From a checkpoint of a small class-conditioned image diffusion model.
Training: soap at rate 0.0033, 23600 steps, batches of 512.
Data: 90422 training examples, 133.6 epochs.
Rows from block 2 of a small class-conditioned image diffusion model, named by matrix and row number. Rows with one number belong to one neuron. Each number is 500 + 25 x the weight over its row's rms, rounded and kept within 0 to 999. All counts start at 0. Numbers have three digits each.
After each neuron's rows are labels from the 100 images, of 14848 (inputs lightly noised), where the neuron reaches its highest value: "patch colour" is the nearest of a few named colours to the mean colour under the peak; "top examples" is what is common among them. Only what is clearly more common there than usual is listed. The data: short English words printed on busy colour backdrops.
# fc1: MLP up (model.blocks.2.mlp.fc1.weight, 480x160), inputs 0-159
# fc2: MLP down (model.blocks.2.mlp.fc2.weight, 160x480, transposed), outputs 0-159

fc1.446:483508501484460513528474523490468539542510468470487471497435477496530497520508468500491514536443519488445535508500515544512491486536535474488519470504501481532508505485466486505462505512489509484530510465465522468520474515504481451472480468524506501511491483482518493493573514486491476489527497473506542515508525489468491467505458490482440514495491552526487486503476497504492504490527510497496488489514492449516482495490509491482518458521464438518518529476536466463522452508474497
fc2.446:515469468528524472460468504484511516520497477457516509506480442438445489523507514538486466510517486509521473477477474523491513486506466516488520503503497537497490493522499501523499478527530518527525514505542494487453517474457482463507519530472468535528434548534509508496519481493494521517470520503500506494489491494542498502456490477506497477485525465493504517517488463479533496487525506491504495472475539529514449484508514500532461520448503506454512439510490507497533531497435512
patch colour: green
top examples: teal ink; green ink

fc1.153:533498489455521508504487517550519554534524521502526513528503473527531478543520534515517507517528518530526528538507492518500472508484526532499537515554537514516516499473524517504495488547516499487523492492490495544543475481477502515477486477517531543539524536494495527549519519538539486497522518510518490515515512545539481507503486497524527477500553514507519559483518528511519458511477521528513518495540501537526540501528509529472484556486518530513508467524480529525503498514528526
fc2.153:514496483483486451471454507529515501506494518473527514482480495523509504499533538522509531490460506489529531489508496448457455493499507505493507514493604490525529457492497525479521489507543516469499497490480520470533463466527480515483485491496517523513494502509470542525531472501525439496490510487487476480544503507482443520507506480521526509499509493483485579496520509503509497514493476526475490492514519506557545459496467503499462484511557504487514492459525535491491487501495488
patch colour: brown
top examples: white ink

fc1.432:479486487470501495536476552498501512496495479472482505464468485480505542519498495446505542524482502478500511480502493503494515469487475468439502506484505549502516521523512525534522498483449490524472497482511504484519466516493501490488488438504429489526464532517505534483488509499488510479473522452523527492538512496447458492506478506459484505530490465497506471491509510465530495451508519494487511535530430501467510462472480492464528487532454469504447514499491474463504486508494490
fc2.432:496502518456522466524483530457504522480503512503484523464534508509509527496508513468508497523485542443530480437515470528512491457491509541490530535486509517527534482552516523529507485467507494499490528521433515523470473460515468524540496496491509502533494530510497532475526531505489467503513488490489480511487484501560504474513464497501506503504541469470485510466530470488509500472476479509520484514480508438468509517503465501470478505529463494493484492527477466516487458520558543
patch colour: grey; green
top examples: red ink; green ink

fc1.18:502529478498485497474503506494474526475516505530544487547451504548478472479468467522505515537534510526492538525494475542497548509476523512521477564496498528537511471496504522524540541483504531524517512507487537537537508505514499486487496499482520524513536521531457505473518469517486517531558526480537483500492505538498497498524522494449530525541530504479512521518513564489517511510514519472546507519501496497524527501532523548521488514511489523478505496505529530510540525517539529
fc2.18:476497494522498531528504512489500473538507472496472457550483529513515546498542512491466530460467494477474483496471482472504534512514458482477529483529519490496474497507482508527469462512503502481497494492511500523462481462531514472525513507506513453516464504500497538487480546535536482468473460496528502490493536516470499548508489473627543489471515494520527497490475476497524521507516505508497517511513505485511487498479494501418503507486506516478517530503488470488488497504513528
patch colour: brown
top examples: bold; yellow ink; orange ink

fc1.472:507492472464480532519509529517482548480482481484514505508520492508506549502521500522511503512527495525463489562509474490521447494553489459511484478495499480526501499484526521551446491513507500578517478487511564491522462519555495500515477503530485540523463476480485525543522482542513527512495506513493511501543523482492492472529474515496489553498489475477517480492536456465501519502524505474521509530547445491468500495497482541454518519514489499513502516506535497507511477519506513
fc2.472:527456486505503493530506468530501452483549503506530501468493511483493511474510527501490492526536443516492527505517487518490479496481509469487497458497523538546472516504491496572520501530524491492530486509506493542513502491445477552533492480430499474515486488534485503458452514465479459535528510501468502488490509524497475522492532537512460475530481514528473496515476528452516522499494501515497520466474504500532484484517489483527519479475524497473519527486520540474510452487447506
patch colour: green
top examples: teal ink; bold

fc1.325:502498503468510520487491537533487500514483497477485501510476521476495471481536521453506508537561500494495502523485564517526508481547484519535477476475503529508523537520481494516516528545472508570493542501476515483514502528512471466495486482472501494483473492487483520523500508524433522484530516535558462516517501481556510525543499488506529509553499506516507524497514527492513546477533508501518519477485531490564549480503474462499480491500509506537541496497489515517471505524526516
fc2.325:488487523492478552491497498478472514494505522547482463486511491479500547501526500524541481492472497510493510487496495507449492497456522479512504458477458488474495474511499548493542511508544528466505507520473451481461473478475526482495506513495448526472483520521428491529507511503575490517519503473472450458462508515473514550513481495485459543472515542513509498510465493493503524499522480507480472526516487505475495511493447481494547522519505486481450504510520508494497514527474509
patch colour: brown
top examples: yellow ink; orange ink

fc1.24:486498506518495538518523523462464533525487511506474490541522461508510531518500471533486503496499514516471476520488483523482522513548476497492494462478508519490515533493545525461472496517544528543510512489521503479526476573524505535520459460500513498534483482456480513562550540484504508550485503522520472507489549500517484511465465509504503513548481490501523505487512491485489534469481508489533535475494461502508531512516531486446478471512463500514525491548524526493508494460496529
fc2.24:463506495509490490513516513461497504522493493517507479509478518516489490505487498476541547493446479516474512517530539479473499481476513492527460518495509488537493507524520480501472495532562513515475487479491485551490485521502536506491493509504493464521491456448504525507467526457504543486482467513546489487520475476490542449518466457494482504510516564507478498468520463496562472526512489500536503539531516532510547486496507489520525486517470492530470503527517450497446501514454484
patch colour: green
top examples: teal ink; green ink

fc1.57:512498488504503484518484501495560525515531478493501511553484452525488487511508493500482541474479533489514546508492523477483527517530482482529567473468477485508522538496473484555526475497535485494530512488482488511514511481493463498527476521527522586516443479526485482487516494517512469515508519487510476492524519547500467517534497523519526485526544524452503520445533516499489519491493544515506478512525508530509570519523479513484469497484521503528507485487527541499465487494509503
fc2.57:456487479496510486492486484510528551524520533486486455486487498454494483491506533515502486514510533441541532498465507496468460473504540529504511501477536460501519520491505532510468490534492489496525508495496561519535454505506489541491474500494499476518487489517503476493458536463487478482521499472484506484581486503507476494536557465503542465470502441478525518527550516515498479503500530534499469484487505534516516497516461494515481478510501493504502472449517551504524489502500499
patch colour: brown
top examples: yellow ink; orange ink

fc1.60:461494517539465497521475483494511476528473494478555487508537506485519525437478445469486589533513493503511495461504552506490478499471508503505515477505519514510466474458521501538500504524512471538482500500467480488532493497458512501451504490476535497506504550512536539492510492448479515522515519511479499473511519497498467499482502504523506485514502513463552484507503485560531483518542483462471497490517488485484504497466492511513476499501508500477510526479481509522489546495556453
fc2.60:488480557479531490479513516488481494513503496475465532471516496519494440494544550495458465473523495493530495523506477472463534525492495466501471504498526513526543487453460496481494510469534522481532528526488493512519484490523485477512494532468449477492514484502554421512453502481528485534531486478473479528481531513476480498507479504537469537560493494516467522505508505479505494493494506481474526485515499525509501476493491470495468494497547524485478520547488448462511485502491512
patch colour: grey
top examples: the letter e; black ink

fc1.45:471483525484478467485539512503516549511491495515500476501491502519531504523503466531452541495492531470476476524470527484525452481483521449500495476494478481506506512509508471467446502488475506465441508456483533495505461537528524465470494478546480502514513499487546516511520543564547522539519520522497540533492517499519518517479479474481482546466495477530506494508519473503479516488516509494529511563546511485497510495531520535484516496510513478521479501519506487521488509547533482
fc2.45:517508506481487470449491481531520557536442458491498482500451521503509538503483524500496521532466549539500497533479512522471487490495520497506476502479498493533519482490550518497466522465525479496474511462544543482525488487462537491494469469546478517489493475512499508476478497545537487489502486494518501526523482456487530479483517476491516533488478498484484500519493469483498505503521473520511526573560475480471488528534519520491473480489525478520510535488515489481477483509549548
patch colour: grey; green
top examples: teal ink

fc1.176:480496467511505532498537507485494521474475495478516531524491457482486499516488480489464487493511493499451466525495535539464501518499488521466476502521486509493495476491488524487515494442490509503474506498452433456526505508485588500462459518511499503503477473477506507430490465473472505467518496521476501485462521486472516521484518487516469516459497507504524497516419522469505460480466521485477511479481497467483441536459510508497487526513514494488497493514502457480472468488501490
fc2.176:493452506485537491509467495503484537521517503476501498500522500499526490495498533496534490498497567463511490454512469505494460466477507499494521524498534456481508450477506453493482493540518506489530501529460515485512454494527460522503512499453506527522491495532459535500501506517504477538494495497512464491534472551555483475510496460519520492495516530478514533442547505486509486548435498528529456515514540542511528478519474498525487496514496515507532509465514511507499463495487528
patch colour: green
top examples: bold; green ink

fc1.314:486499511501495474516472504562507507530489523489544550482474490499524504497539522492553520513520511508473520513458521478543513509513470501550494499498516513486483553550481534506496478496501528555504502497507495489508513516533458478540523559543517515519520501495488521497485568517507544512542475533538505535527480523554519502477476499517560485512493489480512542505508507460492494541469513500514508491481516512529490458468545517479519466494505480537511490505489505510502521512524541
fc2.314:510495485508536494503477511499507499462473514506497490546539536494494468459503506470492507495525529483514494515509474508549469505537481509515472478485513531499502506467518491524471535533483500530486519467516524510469516488559500501489480487477542500517486471486540504478505512496526497466509511508520456512580506510517511551490555527461503465543524525476486519491539479512503482455512478467526526516481563489540525493521521478539513451477488518507512503508526494510457479460442518
patch colour: brown
top examples: italic; white ink; pink ink

fc1.115:515495519477487452530512457513462507449498493494492505505536468497486490519513460467517465535488501527500522501517517489571518519499458474486535528472514533590481487490537483500493477490491490480461473481464502471522509509460486483463488468451475474459478489467490494458513505485519507495495459550489521491493489518488495547516525490504475503489493474480506459498542486469514505490467530482475462509486526528477541482508516481483485514488518465505470466477492503445507465505515503
fc2.115:446537530501480489472503510477468528490509510481519504478512521532526527539517491483517460449464549529566470484496528533517526520507496520524525528492471523485516537493528506470480497472510501481486536493482478450518489491482503469504473543521533487493490497482541510536534508506511485511486486497504478539477495515497528535512493487506533492465480492492516477512506480503481506483485504435512424514455492513454529514481498491460502503523450509502450460490477502549479508497496455
patch colour: brown
top examples: orange ink

fc1.427:454499459462479512510503487472489497505494539516462499503481506445469475469474473501497518472470486465489507498506525527476529470529483513511474474475472495495480473542487512523464529515515520506471506478475506512497457529521507469503502481477477492487475414494479478504501525470459516448530480521521501485515452525475483477522436555475497475522524519494553506479508486466482510475512492480524481470511520533512549478498501474484469485489471458511538538522507505500482497511455497
fc2.427:491491503526511474529525480443497522511513492510500471513501502520488474506474483494480477522484495526494512476498537486454482483475482473541493506459502496516478498530544498511487474502561515515504485462528519551500507536486512543540494529467494458507501509469535553510434497463484514495513499485463478502532518473512510456515473454472482474515462544502473505468494486530531495518473512502550518482475502523533553487511503507492484435523494484548489471521540516479505456497513491
patch colour: brown
top examples: orange ink; yellow ink

fc1.330:519501495479541502534471492507469477511508528503474518540527530511495504444479464526518489490499437559513526466476542477497463516523502499510491522553535483469473506485480506463485574488508521473501523474484503502508534531524479501562495502521486517507501490511497524522499514564496500443494535491519526473501547504507493524528504498529468496481524511454488530485444496477475523525509497470453488471500506511522503502503492509453501498492540530484482500462507525482473504507524473
fc2.330:485454480504529492459456485518507484528509446504500457495583471486509491505469532540487509545529508438517512506476537531529514508474490473502535513488490488513512479520522499514489471541530469511499492545499529579508474530463479526525505513488502533479477464457508506531497487528468462550503512487517515481513494494495502490482520518508517502514525473479472529472506505467492463507450486502499505501533557517525494477494492483549477491518522519527524481529495509517505507487510522
patch colour: grey
top examples: teal ink; green ink

fc1.32:515550475482481477477503489505520523460510480461517525507529481508480492490484481511458482510559535521457501469499533503467463496511514493462494495498467504468475493487483534502509492474490494469477519530467485505522486491494516499462458528534536517490441473495456556470494521476493514506484484445494499543493459504475502468489516501505523535493531492514519475514478499492523452489463515552488510493471537479521479544502508509440472524516509533480510542475503491453460479516477519
fc2.32:496459480496497528535497510514489505538486535506491470495461495497499509513484487475530494469451475511530475537486457503537522482484471523560502471514521512502513488494510499482498490495539542533517516475530468517474532514532506510485508468461467474478560492527555446480511494478518485447512510537513511457522518505521529544520522496469477449473478489485520509461483515485502526515480518464485516514512455461459523463519496506539518501488488482534519499509499504539527537473478531
patch colour: green
top examples: bold; green ink; teal ink